config.yaml
train_examples: 78125
encoder_activation: "gelu"
encoder_wave_strides: [5, 2, 2, 2, 2, 2]
decoder_activation: "relu"
decoder_weight_standardization: false
init: "lecun_normal"
muon_scale: "match_rms_adamw"
final_lr_fraction: 0
Rows from block 12 of the encoder, named by matrix and row number. Each number is 500 + 25 x the weight over its row's rms, rounded and kept within 0 to 999. All counts start at 0. Numbers have three digits each. After the name is the row's rms in percent of the matrix's.
# short0: shortcut pointwise conv (encoder.blocks.12.short.0.weight, 640x432x1), inputs 324-431
short0.40 103:473495486510484546504494513485533497485518486481526470498490482462506498528489502524544477505461506504496482503544522452471489444484479495523464561502508511522464493466522560531477461493526507507497585470484559491510491459476501485544481563520486500535516484505512461500470526513516494494526506489513526512502506494454489542
short0.41 093:455486505495473539517483471535502501484506516503479498478489476531458492479474489509514502459501466455495446460506474511505519508496482502501470507521464521501473504506490477478491504582498528542501495515472519527487479456514517499525498505437491534498460519532490469553511566489516464508492500509487527512471485464467500485
short0.42 093:491502528491518539523509501521527472487459485514505484460486518502485492472515502505563499453495507517505501464530509546470538487497511501518504488507498479506610496463521506442518500501465507471476471625492531449472473484496513496518472506486496527465487477526469492463519512482524505510509542540465476518476505488506516490
short0.43 106:500493518469500519502472509489519520429530498460500457512513468500448462468536493504495477466509485551508452530572546550495517502454496475518527508496494466470461482508509524492554473494476495523506479508538473526511500500491468462456519508528434488522474525456477527486516492503498492505512484517450474483472486497542477473
short0.44 098:505506522500517492489531505497559472449509491478519502476500466458508524508489545530527459501496492500530498524460499527534538509489479505512497539483536499565474502488491537494533499518490489498501522481520511514509536566522450503506492501514495466481478553499517485477491483533487576476543504525510453511519487493488513482
short0.45 104:518490513483488501498504512552492511470469472489513505480498482507501483496552479504464555506570485470549544509482488482545477494527479483515478486511547502519501500500498519474482502481499488539511517502515552506479521511550491495515511507493505529447486465490536501488477514452500468489478502518495519449460490492480488530
short0.46 098:569516466497523478583518504530498545478513487507520513502465531535500507469513515474471493461523490476501487494478490489490468500492482550496516483492478537488487473527489502510529514537508488513487460559515504470492489473498484501528493492511481494489454504504506486448506568480496491507504503491474499502490565570504525524
short0.47 105:497509499519519518487473490469504490476501473523532493521510489490467541532477534504467543563510482520513483518463464522486491506530471514491509500493436472462536495503502509489509498505503503485511506504516541548506493487507500537509493482530521516503505484486492522457498524478465491481472514554465467497465523482527480515
short0.48 096:481510478526487481510532491499507518493479497460507484518530473479534477535482496483555503537565495491511540487514485516483537499468551500501474552491532488503482486469495496475485495496517497475543505544504522489517505507482482485523507490498463500515493529538516501446508478476518489527525487500467510464504470520533546550
short0.49 106:495503513491493485489440502474478568479510496521524513494520482546493481503488486486507495508484458496475478523492524491484526460537476478476472498544478500510461421504489508494496470531498496505470523456492493483493514509481481496501506542479492506515509517496480500481462488501476465502478513508513512493511499479555511508
short0.50 099:459525528454434505458520502505490481508475495487514503514468521503480496504504485480505490482515508537516488541470467478490485483553468504499462501535511502541486468518454497484480540473459464528489524542475487459509541506532496507441485546506515495526496496512525497459465532531514538518494490478491508503463485514492499513
short0.51 101:447517505482497494497470483460529511483540494522481514486482465487473524497491454490538503564488493526502448532514502509508532482503507501493520488499507502523535493499457456506499474491550483494491528494505490552510460545530556465524458518544502494467491513493497503519484518532515510471511542531504454551505471481497498472
short0.52 097:519528487491498509520480463556489513454487516473528476523498510492496449452493512519502523578453508477513513475502480527515546535477500473517458493563526497519481526484493515514485512477527452482512508471491503513498508528505499522526530497518608496456484505500490517476487459501482485463507474483464494489500456503535536471
short0.53 113:486499501512489493504488512470511492507502511516478503521516473510529467494505506473488556514507493467517515502534502541470549479536465513497445479496448493494480483452498525456538473459518480464488484512490490493506500463493499471507480493473550494493477478459490483462486505477499489451490466469489513423540488505511503508
short0.54 098:510528472492496500457502479500490482501500470505482503504499445543483528527454482493485501500580511529504455483494463474505486487499500523525490515516532531471505497470515507491528463490462514524452522475507474521527513509517486473513516538505488503472532497471498486493500510470465494490481496515481458526480496521508482512
short0.55 095:561498540462507504485487487532461469524438504523473469479509463514482466504465500522449467439513484539499475493476501491479486493458485502545502491421533520451531461491515482551488505480545493512487501494533521543495495499513478499472526551480476535511480472505496503564523470476509495502512486570465526459490435499497476492
short0.56 111:487489509499535489465493529479481470509474485495478446531515500523479508478488457523474504419495510521493506483475516466488501474502522492494485496538478470498488523496474536539484503479494482484456501488482454500511509496557492523474542484479427508501508441495496484503483486508489467483522498511526475520493515486511460489
short0.57 098:484501469508554509502494510512490491498491496525479519503490523502498476477436444469456441452555487472498500498513468487503514519491481460521470489458496512476509484529502471482507497523502545513478483485480533472553468479486493518493495487470475505512465548562497484515464463531503476507458477521488528517499475499482526475
short0.58 102:442482486495517500483520493494476513461445519491505494491494506461496484480477521504478489454495492484555536466529518477537472539504502523515483536495559504501465477447511562482492511471482507518479475501499500467490502431505482588517483489482508497490498509450482519509501485466513497481491496531488512495489477519477513479
short0.59 096:459451490525477498555496490496455494483495537523462464494481483520489467499516478490488541587505452476500541503484460496480578505489468518507502512535477481474490479498501508466486463491504479558512509434479482494503470511484554530478470523508521491487510501524512523487481468538504461456504528474482523490508501498482458504
short0.60 104:482540507491503516527453517476465508496512511488450502520508496485527514489574497496519504476517497529460492496517515482506487500478472496496479508535500518494456470500534493492513465487493484514510473489463566524509459473552508489487506493537449515521485549476513487468494468512509481510480497514510494446525489484531490524
short0.61 098:489497527498468546518487505493455512496536487519547512533510482469463469506510534459518520498473556522450487471502478492479460506484484496466509521502526429532478507487463538559550527488532512540477508490448532527514500478516485466514501535527498536492481517504466513483477518473468501483467455539524497492495474528496504469
short0.62 093:541484487509500518500480476462499501500456450532493509533457523526491536513496465489549468477478537496504531501492514493520532475486494446540500516527485530508525516513453468491509479495475485486508493498479481454515494476502513489473476476527497477510504540520517490561509482505513480492499490512533508510491530492469491523
short0.63 105:494508494525505497485509499478524514493521521481469543512500485455470483481498498501536477482509542481474466521484495508505541491519502510498469524588514510485472511497498500487509497515456499499512474509510523512469526484497514482509485499524436479509496487505500504521483521494507499519493527516481490493513533478464457476
short0.64 102:463498496508491480484461522511522465469496493480503542509460476535506481537477490477505490503514508498494497494519516481527496505507504494504498493499470498457469500441478501519486483491487512514559487532497479527480477522502518451478470511490512494470464507503472499477490525474487485477523482477499486476504479467590452557
short0.65 105:489510520528470455514465458526511473479527463474507473507550494511488532477502447512509472385492501496508497456526486508489492487472506482512494493441510517468517475490493516465456479526519502498518499502486530472479521477496544510519491507507522471494495478478478478462501516519509525487479539532472487512525521470463477483
short0.66 098:548487490434476496487513476462506489477518456489505497503494497518536508508504481508485489507507502450508504471471480497455505494495490461491516517519500554502495529507538485540514517480517524499501513496524448491539503480509490505503488520496512484485487544486581489499530500474477534528467483496508513516462519516512506486
short0.67 100:448518488522529475533522499459515492533482489464484481493480491513451511488462489495482497456525494529472473486521505529509498535551506504497513482480505467539444519472452465473485504531501516511485507471481513492486504462517497511515486497490542519484473506490525520482484482495512501471490502472489497469501518461483479511
short0.68 099:456530508488515474500476511482557501478512461504519417475494482501510480498512534480473499486520483523465517452471501459537484526486525504499481508517563527502496502475535470522525498508466493507472485487515469504473498525506554495494498511419460495459512494518495545482501445521534487504493514499483470556526480500525486531
short0.69 099:477539465494480498481515490503514478495477506506492509500472497499482453492473547517493495562513479495502479529536503515510497518473543538532483477500500509529464528484510517522520489503511466523497532460483507510444505461478505528491455494501469477541524514512460482416516499509476515492492506498465489513487516550487524516
short0.70 102:513520489466497496480501486453509522490500517518495494489473486527491491503487499495448529494482490518505485476513470455507464486495509486519490502472516508506471520463527507523461511488535509492565534515500501494517520484479493485510476511511511518542478494519499509494491494482528492491472506503453491515497506501510506502
short0.71 098:508471506483512482485513467493495484561493455501492481459493514483512491422505504487470534486465455526468482476496475493513491509471517476466404491479490534462502523542483501500502534524499512508517511507468481503523479557513532506485494492484486507467510501482455521495512512502494473486504504482496479520465477498478493532
short0.72 094:512514478509498486493512492483484479499521464470510491557516467486497473488502498490519492510500528530496486487533511481479461479500534511489449497496491454477509524467488521490511496519472506514474513492491498471508480471503448539513494490491495507457465555555508545488490523501503498508519485515509468518478486510489478508
short0.73 091:486479516477487498484548483497559503455510475543527485495510462524459525505485500499494524499528503546469540516506489457466504506504487536475490504472508556511488495497520480518493505486492503493492507520519477508479504484478513488502508445480480472499517478475485494507458468472451525490461513489520447565488501493500500470
short0.74 095:473453492501499491491471439439496483568476491513506441499364451473488517546484482473503491514516489507513507433493491501484522502478503481512524487469503505525497515530492525490507451499463542496436479528494514506480486492512529482479484494464494503465457490477506468496517495492526494498458489493501492515492496496538457508
short0.75 089:506479480507493551547475472496505508503480443550511492510496535517496483487504466470544500474514488502509543514491479488489597475523498477472503455526456500495486469512498534471520464469465497516478476504490479492502535515491455528495471486476456557510482456482512500574483523510488488480504487502513473489518502515491493496
short0.76 095:516557563512522531461487486539510478504505502463523470468486494475518492472498545484584474552479531504521507483527488517502510514499523524537500505508554481480478487491598487488496504490510473494477513501517480453466485500483499481480527534496517517515467487474457455498512475498483484491521509495500531422497486506486510508
short0.77 106:515478464502490514519478557467482460484547463466488503481512518525551485441518472462505521502505529487495494545478471493535498498496493497545519484497494544503469514495540546449468480491479499453522493521512456520491483491498472463503450500487485520485462507484480479573499478500500507507471491523480507501506544470497528481
short0.78 098:525503473494523486496447534442478477595465490496482427511481498480439493502525487492479513396474477522482492469488528493518486503495497484509469502469490519509456532506470503491493496512516509515530480553474471474503521471492494505490486522499525481503503516499466530485507504481488491469514515497543506471498457467509457522
short0.79 105:492523486507508509516475490497471507488467486501497569490506498462550482433488511519511477456477519523477504491519465508517493470493482495502525500508480486511489490438457476521548488475507515507523480504526473475523499529510520480490501503483550517498476501482504493474510505513497503496501464503539464492469515468475487480
short0.80 099:512501525454537522501499481502592516523505483463545495497482460519513487516491502518484512535496483485504457456531510506520499545508472473513487527490495471496456499495457501502594506486500503517495578519502504491529512561499480488556516529522505502454489493503497503491485540520481510477513472513489513515531526499504506493
short0.81 101:514503542469527500502483475491491498513495485508500496509519488489508483480473497453549472525491497612521506502481523449494504484473515480496501493555487550482529469515477497459474529498477528525486482515511499496482517535479512497530510554500534515491508508515522494502475517483489513503503507513472469478522525490500517556
short0.82 088:505550484495444489481481504499499467532527470423483508442531582459507502506509424506507506508513480504491501494525531468470502496500552502473516510519522524486502526473502533513498523538522535523521485464452474491442511513511523490486491481481498514465477482460461484480570480488469487481543493500517513520535513493489539516
short0.83 093:513510523490515430453464498479488489513517500525474522496516488509487534494448502499519499520476501523484503542464477538491626440500523491505462484513487480493500479496500518466507463532501481546515504525507476486466500494473514484510467540496469541491486460491463482554509493510506528503513501518493490502504564488494485480
short0.84 099:488536536521480497483485496511540488550508490455462490440504471477504465488473468503535519511519488475486472504523499497554482502459514470506505509484472496517483478485479502489506508516505488481480496468494473505526474575517509474482484457483523501450463496444534512494526505466510528473548501501476471498480485480518531509
short0.85 100:475493511510514490514482453489465496435508491497501468496547528480501473477487490507463515538480552500551501424549468522499480527534477539500477512474493492445478507500536476498492537517503508487506470480477498501512514475498501526481447516501562462500476520477528519484549475476523507492536491544497514467493503503530449506
short0.86 089:497505491521465506515484464520502559473474517550505479492542540500517512454505495483496502512496538501493527509494476490560533476491518467520508530533506507486447483512482515504477479490521490515504545625498488477487512505475503490500490491503478499495508524499478528485464518509472491494492512494485518490474492490534553506
short0.87 098:511444497486492513449449451524455496491516517499536508439473460470480494507498495525518498500500531505465500511502494490470474546507468543484525484484552528475491541480477544504533491517500491514477511480503455491511506485502519529506521499488526465484502528441473478497519485506476511566538498527514499515501498479490508517
short0.88 092:526495469508496505514534458508488499509513504558511509475505441503483502477490495478503488506478451489523468483492497520596521519515555482497568511499482516499536478448475524498467512508497472558526537560500505537548508493512518528503527485507491496530541533497500591476547476509477477501501507486530480502504514489489503479
short0.89 100:492536509504472529505521518507479494482483493529477543505543532497479488531429487481495484448516492514496508507533539486484523481495517493524443486513478504517497489488516492482505505486527489531534487490558495543491486467486480467467465485525452502520454497479477516470520540498546503485503486522523510505451516491507504491
short0.90 102:503488490495516464527480541503468490508559504499463506487495487510486502463497505541492490500450497470473499497541490503533481482482506517511496509556546503508510497510461525463565503504529476543499536511601494502497524454494506488483506504460487507476516504516457479484471505486491448484513479474509461477534502510523497465
short0.91 096:513508523487486487498491501483498457486488510509499634528577460471478500489516484479499496487501426511489483510505481513502475507499561490529549498496495502491465456531509489526505510488495530482525486440496502463469491498509511489511501497504505506482506507522501513508505515499590505485501490513513496499509490516515524493
short0.92 101:532512461467497497473500471478480527454465443486511495475525505451500474486475496499504506494442545480510476501494464509504492540493484559510460515445527501464525468482504485474456527521506484521481449487521489497459499499536448530473495502513498479500499508493500462552485508523474497509519473476480538516482485444438527477
short0.93 092:493473506509521476512498475491499510539531466495486500531489513535510523479461557497518504514507461501457489497523491525511520572548501518486478462463556496522489495490485467593493506478529496545496508516486457467497488487476508523529491536483499454487475495507479507502482517512522461467457527516513493461463468460507501489
short0.94 103:473474512503521537470475493486477548508507500502512516476519462494512482509473512515550525487480532477527477493522514499497528510488522492521503531491497498514537523520503520439533483509526506513437530423457520494524500512481463460491474511469500493479493536477481561497460520535518497516503515480471495522484504514494521462
short0.95 094:510543533535503488505477476535500492514521458484467494483493504523524484493497467526485507511482507494483493486500508525512464515472500533501495543504521518493511503519527524473539467517518476560499494485513479482482500446489503465442500477468588526487528466518455527515486488485512479480487508500470541477473517495474508498
short0.96 107:515482486488466484533568492444491497510490487501510476517498496493506489510493501501531519524540478513476491512511530516539477426515521517522487475534535464494504499512519469513450504497517543520518473520498475507468533503495464516493512523512497488553541500534522500506500498492526498536476499492467524456521514515514488491
short0.97 109:460470502466488488475521495498505499514487479482519494466502482501455530498515529524511533501458496492497474498494525460513522514527487519500514542509501432516512479500495562473476498442488458545527505505491583517467542461495490447491513531517489467497492495524537524510511510487474498490477483500473509498466459476491495488
short0.98 086:486483502506480493518521473560498531522520493493503502500417529465478494546491514484479481502513514485480511502499499478519501504486516515482517468524498481494488514396504509490511522476500480555532490478501475509510481517491544503495523474518472511471492534487503478486521509462490492509496486502493501467473492460520557524
short0.99 110:547488520514516512513526477526502470459483491480518526481511526504490481491521541524507510513496533473526469502509480463498493496508482499497518489556471501437509513505524480500496524480473511513457498498504528532486537495483511498484453532519488544536466482518448465518498481481528501538490470557483546491525446468501500472
short0.100 103:490519539524535497472501560467497485479466485486507494503495497504502525481527484485486472513494522510467504520494501549490456544513519476496507459518497488517448494497478514509498494502503513521455488492488474451489529467457502536458488474490499542504524490480530484500524501489491524485494474545494489490492524514488510452
short0.101 101:478489522464498466468486488494520471497504490495560480455491497509550453529503556485530497519504479547545494488532529481481466516491526501480529503484478510478491496504468497494610514496488490460506484513470478469489454552498490515495470518553479533507470500439460497511483495437480548488482503523523552484478517496502485482
short0.102 106:495507507511512491550468509468463517479508540450463518536515511492499496519528491480532508463508521497479523516483513487483488502488484495509480460549481478467507539503486508493499476502522495485484459485523478481495518476510488486504526459532471484531487523504499520552491509525476521468518499501445610492498450510501535499
short0.103 103:492539523503475535481487464482464478520516467505516498498498519511521487522543488484465506446468478518484494484471485482500534493489543499475477494455556520500514500514504497469522519513523471469475506480469513519498523501463506506514471526497518464456529501504521494498476508499498490536497504499496478528491457494488491505
short0.104 104:488499499489509511502511488482479540504488473516503454512518439469491482528517542502539508508488456501507500417504459485455508484497496486485451501525467518481452448494519478498487492501496452502469446557498486491456491480496482500515477511510459505478527508565496553440492493482448500512491494510490495506530489499505468462
short0.105 092:523511517475479463474504481499514516479518500516457499473493467503498504506461529518522501472530513442490485510496482509517517512467451514486502506482492563500506476471487483514494581536479508533453499495516484534494558503489470556490491471528479480480527490480488508523511528495507487496511550530470498546496448485542502515
short0.106 107:464484467496535471488470467504481501517503513511523511515467521487487477451499505547503501513519483462503491507489518480547503525509480512527482498537503581521520479557499516459519536501512499495509496465467478491494504481523456505480505528491604465493512520496515509454522511495496525520481495511461494512469502514524485489
short0.107 100:473526517507530490491524492491467499483503522506514485486497490508518482494528476509507454486487495504512486500469509485524489500481522546504480487483516484547458507505501534431559512485530499443497476504497499510499465462517494485464501488516509513462469465489501485463491518486541495503515523448487529522526508486466513526
short0.108 093:490538481512467440497483524483499459497521488477530474495509474505486502465493526443496519519562489518454503467515514491472496499465517493488495551471493510470470514485477498475528503526523504507458443532494490498462485454474516533484496495463512476508506504518491483509538493489483470495517515509519476510515457510491508501
short0.109 106:519482505531524513478500511479476508477515581512544527475480510485475521510483503537463484473480505512440529509518512496436495470495486492573476503476494561556490517513489493515479514491541497528487483499488456486496504569483503450542486490482497471479519492491576500543488501495529599461466503510480520487501523488496497553
short0.110 106:467531463520490505495548470489501524502454499511488452490531537446498490474468512506521545576512480531491500444502505501521489494473516497509459498541566472532510485520498503485485513482477498496459486501444550481496566493488469535494505469483549462493495475514513485475518510476482480470516462471481521504435535494450466482
short0.111 107:495523486506511495502497453501534482476523514499475563511518455480505510462506485485514468533494487509505517474547504471509496510470517508530514495519474528493509494465514486496485528527490544499503440494509468524500466519493454448471468518496524507496501465512514454487545526482541491514470493502503524530507494508462487532
short0.112 097:517555505432468489531555513507537472514526446489512477508501523511491510506486510504450566497501505489502495463475508516477466469485511457488507526502518497486456494489538487505475511474481502480508502511543460492498492505488475500461501467497493506503470523503486504461477531568488527484481497453497544512507529492494491509
short0.113 089:501522525503495492524520492459483472475487498502505494483512450482515463518510495458522510446530490484513495494479467511476522468518434507499564483451494521514474484477468506501467491530486469491505516549480516504523492486502522506507520547507484494492530513495493446487478519488482497498482503491515498511489480497511510460
short0.114 092:483482498494493443493500485478510452488495552513498496528486497451477493497492499519501495482434531504537462446507454493498523481494550503503500556472510457529487497492472469524485492467492551507496490492467526481522527482516500497469492468487483492541498509499492491465445506476487477508518515487525483456488516491506518537
short0.115 101:490507481502498494477502474511496470485551490517509539472506476521489524502522461509528470504475488477471496504507519528516497524483468464478459499418484494518480533479495501498483503557486457482505457495485497563546475497495544502479479518480533498516523508482502469546530545493498494497509507500524488475504511486498490477
short0.116 099:487499527487494494503495484515513481461510454501526501528511507495512486460514535487481497521495510497464454469506475483518496487474485498513503485554507508511503482491520517493498503546527491496498498512486475508490506480494479473498477504501500531483516501475489495474478478498503519497516519511503486517487485508467472419
short0.117 102:455546502461494511487548498505557456485485476471510486480502499480516488481433512468548457461465483484468606500490492477463504526522457485501473505517504516502495502499496520450505510477499492531499473498441503491498481498486502492471518494505516522497486498522565524499512514509567462513510494514481445511520511477500518520
short0.118 097:497523509500515526461513527482511494488525471487491549536500498492497522499555539536470477480508512466515501528582498468481500495465503473464483491500505501487519545506523494475505498476482483533505489496459486516509455523565476539500499501486512458529499461479501529515505484473501498521509473519522516549496498462535505545
short0.119 096:474460486495484496513476476473499468463495494466498480512391493519512509514490496520470493464538523517513474483514482520518504509510482495489443514490511481484503503469485482498491516517504506498593473611482501493521520515492501520485490512496496492523527498487491506490523529481506485513494492484513497479482511478515488501
short0.120 107:483521510536474546504494471547496492491463480494542480491485510477467482514477499509515462363475471490496503456480498525503507470500514491502461487485495477525572540483511509505482541501480489531575473516474508513496489472520467495510552505470566516481461498496511532493504538481522492502509516535503498511514464507524520502
short0.121 095:484537508466482491478527477464502481530503516515454487533503487476503515488506489519492497481519492555491538473438522468473507490466499511458484475501458548558477479483487514498538514556463502464488477508500498491497484463523452481503506515534480515466500521486456465482522521523468460512508489510516464487492497496503508467
short0.122 097:467491495491516421521457497486501460466480472563505532471455481537486512477469514501509497509510493533470465468475516528469479492483486463485470524521515499518527468482487515450507476513480515497516496505510470524488540492487512501502494493477532476477520511520512471453486524502489487479441510544509510499552481501494511522
short0.123 086:488491506513456511513492490460495500495480500513515501496451531484506483490495498508499487529497596488460492502482510523529519501493482491506464497530467499497491492479480481486482497500477469491473521504508507513526480526495526465497448528452509504492484510506478524480473499509491497491482522502470489486513491446471499497
short0.124 101:468502543507490484516533491509482491483515498512535438511486517502542488470454453469488482512497510509489461523491511486513455570481534482532502522485458475495538525517500490539491509509477501482512481549518483540480486517534521492502498512528474558481495487467514499501490480509493487518477483466481506521484512507526511499
short0.125 095:541479513506484536504512501488492467485463520509484528418474464536507524505492509465523510552510499479505490529530489488508481516546516489521485476498490485477477510487494517533487515519432509503477505559510456514513486507503476549530505484489519505480536487467471468598497525449488507466492506499516515513494482525516485481
short0.126 103:524511491503458478505484515434520471465436550484475448486511509482495486493514484472476510496505470513510474479469472469517497573466556476503491548479516498492501473517494484486460522490514496502469503489527525475477466490474498519479500521475503494530482483503551451510507501456542548511503524480464478517467498496493519516
short0.127 099:490507469509440517485507454498457482507487519502471484450496519521493508473473481486564537435464493477516493479467492521478490515490509539528475498468487510484523495484472481519480477490487532472508498504499492517487497501472475522493515503521506482483511456518468488470457516474498510506515467479494488458486495489437508520
short0.128 097:441511484479483508509501487482531535503508497529460481485496474488508487514531491501505510501485462487510507473473503515460493481522468495455515516524496486490470469472551475494461469502500488517506520534513467493501525483501512491514519546489461477486507489487502496455505498493501486517496511487512512525495501494462476522
short0.129 103:531505493501481504497541469490533553493490525481521510457426452509504478504552492520512509518485498528484537512538493492503522542470477513530489468510480502532466511472508515516492469491470491476498520519450526472480530496532537499543521523482499490494502538441500537463501475523497420497506495505500485450474501491484531534
short0.130 106:474465539491500475492501502470520511483544508505507485480492496474485472501487504492518526481508467493504524485484515515501503488498510505482495508479463509499483491475484522482510461486491500500454452496421462457487488469489480457492489495511521514569534495496482494506482514537531534549528495500509482459509501477501524453
short0.131 099:525525535506525476507496471518496511548459515486492514502487531556512504413514521504462494486499501488460492472460530487469498498500491472492491479515506518499491435439506500497525474503500534488464468494525537446489489542505525505486497489494524492506495474514493554526517480473492494491517520500524508448517480458509454476
short0.132 105:495530492524573488490479461509514528542468491510499472456518495548471501499461493496531501495512466483513470489523482531516528538558538476501496533546502480510508480484496482505470506485477507539466508504500500523492482509548458471474486512492520475440498529534496571466502488523516507501493505544467472518471487506459515502
short0.133 093:501489518506485473488487540491483516478504505509487463508548502490431467477523493520493499395487480492459499436487507512496465544476540479489531522483508472512624481513505502497509496523490490522483470434470460488528487515502554499537522493493494529489474512513479471476469525508543526503504483488530475517502457449487477492
short0.134 094:504474476500539492495506523453483490501483463512499506495491502509509518472495496440504527525504494562521487487471524543516516470482473496486489486487537486482473510527484523542505490464528485513504513475507460510521445453506524488484476599501506520478519493492480495481508469477493516466493511517476534481526484511503482488
short0.135 090:491497481514506530481502504484494523499511487511510471525438527504472464551501514497510505472498443495490500511469497493529496494491535541498491497494524514506498528534480502489472521488489502511541481425482487466491484495522511470506486479500512468479507526522492483491483479524561495493508513527556498506478530547496468461
short0.136 106:524499521489527476504534522450515503480472486466456492494508499449496473521492495493570515516476491475539478470489481539517496493517458500512481499500464512509515511498487480540514539520510513506527523475502485508539505507511512523473504527481488487511480502491506469534493496510511518487508484526494529473459518435462451516
short0.137 107:504490504485523518505500467490521486487518493503481491503550524509456506505516462466515500466574505448529510497535545506473485453471505527527505501494506480460498500555459491510493469524502510475481471478494483516493522536515484478540506514506496501461472486480498512477512462486449541501532489497499494547468508478457497459
short0.138 100:493519516505535469488523532494532503508503493479468499527484506557524508500509489526478485495477479520468438472486534476488479535523493486519521495536475440494479500520496518483469466518509500489523520468471496468507460487514490543520531522511494525446497500504515492545476515553521469493520472510476482513499457476485531542
short0.139 096:492522476493477506478490467523502505514556504520468493490501496507469500491503538521529492507495472529501494514521527463508520518544545462517476486509518517469477485495464540507534525513518460506452522490462507468526536505509506549469482475477503507545503512487510508503497501521473500488474518456501479477540537496443488478
short0.140 097:491490510511517519501500506444497564507500497473492534547424542464488526445501492514503490522499501526469493474491497499469511491497462540499497488511510498484499513479473470489506498458510551505504475477478510501531509522485497490501454497479494484498513518466502488524531506478539497477510505508519511504522504484477522484
short0.141 103:519511519523512524501483463459434508487526544496483534508471492518472535464487486486505496484488505478527504522529509504495505505507485501515523463455491484524496508507486467506436496462500495529539475492483493531507497511510500517503504478556442476506503490459511455496481499499549493521485505510483484490464482462495494515
short0.142 105:526508523498510501491501501529486529486527523528481495481500499509522484515461513507528519468478520453460502498512535489499468510461499512504541530509476476532469491541534460531511514475569462511462548463503520534519490512481507511470479522507504465516543482494420522556495534498568501506504535494480525489445508465506470529
short0.143 102:505509495495494452470488562468520498493524543533531496486493487475516515491532504527489517524540488471489550475517503480467507505472486479548449449504501492472506512501482542510495490488545508482493467494489512467524505488526488499540507543475507483403540468507458482524510510480457503545525519523424526501522509516555521529
short0.144 109:473533514492480516518491457498484499521513455496485494504513489505504497491515495523509509527476493484461478506602493519523501524512466518538512459508529471539518494488502486537476520487545480491506503489547485516502477479473545496501472498502474487487502512548495485492489502487544508525489483475480509484524473506474496514
short0.145 097:499510592480518515475511476488504466493550534471484502521460509526541507482501507542486488474482534490486494488511479486501521524468507494507470492501486459453534518546490512495495477513466479488494542567469525486473516486523487479497509510510483466461471531535481526452505464512496590498473467514477543495471529510494467485
short0.146 107:511509497505463479489495542451469496473469455601481484503458513509512506478480475497542492500511488507498512510477538472477515514497454520479530492460484514480492489518481484536534516487489490523494489477460497496514468505469514489502483441492465493499483501503461496468526488495522464471521469494488500535534510493484468490
short0.147 092:496507495435506456524488504500515499483526471502479448483506487520503505522522481516498465522470494502490505496506464528511479487479501504479489541500502489499471496497473464493580489487518494484511526498517487508496496540536496515433474527470528479503503505524515442513497511470459528479554445472510484517499495454493480498
short0.148 110:504443499509530499471482548482517492496502494465480492474493510562473498489515526461513472514520498515513516512490468536510518490504472438491500486523558553440555456483482463517469493472500469494490497544475471500473470508499512527466467478494460504491518511520480483493497540525480474490541534522460575499483467446500488500
short0.149 100:472461492500494492490471463542483503491494522484497502471509572475458501469504524468528471326503480525503476462551473530499479538481497489520487486501508544538518521479529514507469545451513462506527481523491530544495496504481507492485522509521449493457491501491460498526532512478498508478497537502481506473457508482503488489
short0.150 094:497530511514457494500511480535471511507501496513503494464514525481524506477503501460484481453523543469541453467476481465501491468516498489490526477471480461473498511489454489444550448501534530496492504523500486503534501488520516501473489499529445495516487493499472469484484488511488558507535497510484544447496581512494483502
short0.151 096:499482497486496503484486514454468445481489511482503495464524516487456489463485451517465523478470483506485545529472501513522491478522469472494503519469493505454503485501509518491508515500477502547483510501492519490533526493521442526491457505481507495532496490506476542512459484474536488488493503487467522530496493507431526506
short0.152 097:542489486500474484485495489509480501464496467528488494496482514502443501484474473486481493477516505499524471439509548486527488578474489517483490514496512495512460493489503479472512479461474471533503489466505476537481482484468477500501502496470500507491514540493496513502482521445485479495501503464481510478481483444460486433
short0.153 100:466545491511548478487506558468466513459511496454479510518496499515486509525507482444522513435600477510504510483528454509493508520468525467473491523479498471480451485494464526516512501501511482530552444503484502496493492475522483460502504464482451476490474501504501554481503480477540511492509490511514539488476485491500515534
short0.154 104:438549539453527516490518465548469508499507498490500499507510489488428470484498488502499533518489485504510527467498505548505510506507562522500543529536505492505484530531533514474452524499504504496508505491489496516500490480550502515482521551502492443522559481511480539501526530489508478494482489566478480496484493534492478545
short0.155 106:494505504510511477485519501513500506487513503521517487497490505507540449490491483508474432484491519457510454521507497499512529477479522477518542502482498507499489568496515470470572529498543509496515475483510500484522501522471507484538489536441437477487473476493489480509482506515485547512475493533466515486550504478487502458
short0.156 094:485501509484460505501464494477489500509459504486517379513518488502486457494516513475483493486534485459508462494490498493537496495503504501491386525468502510503495489508498540482480557522520560503500479508502477463449480499501470454516498481492441487484512511519484450483525490489514505507476507477475479480502477489469486528
short0.157 096:522476486519506467456501503525555527488479521514541468457510504535489498505503476483515520479469459479463473461513536532510529531470504478493491487466502529476533490508484461537481500470493473469499494482481501497479481490455480481516484527526513495495493559486459494531461524512483491522507448516499495509505545458486528510
short0.158 104:499459489508496528495496485507514490536480493503533487523527493515480560496515465453493441465476498468483542497509460565514512512494467502525491595481528557506541508478483493441493520506519507496494502503467479472500481512481493473474471492492514492514545518445534482489499496500489563498479467528497461484541492490481500536
short0.159 110:505496503488541495466471488488506523516501483549474530484531574482442512445521484496516536570484490506498508507527468475526537499519474503514485509517492512549488527485499507480462504473502568501518506509463467486491503506513499504452506464482567507507498519490461475506497517532483505499510481508485495548481499484461445505
short0.160 092:508488515503497498497500484503489548504485511515501426507531506492524491533506489506523508534511476502501493532494505509513496512495495473499537485524494489506472555554497511502470487523528556531472488429488489475464500513481553510517436510504530509513457488519511426505559517495573505487501487492464507500514479472501519509
short0.161 101:488536490479544469476492496527464435461468474554537486504475517471489484481482508513496497496482538501443496522495473511529500506502510544482440522497556493483523507502491486507470496518527533563487482475486471507433486506520491499502471474492489524502485510526458503515528452487484524502506539548484519461496498505499516489
short0.162 112:472486530474504494535499521540470523492508509477542492471522514526485518478468479460509457360468485486513534503529558543491459483511460533521487449513477483515506509490527486508505495522509484530481450536509461501485501552447512498500539526486529531497513479498504506486499522479560512507488497514499472483503515478502494506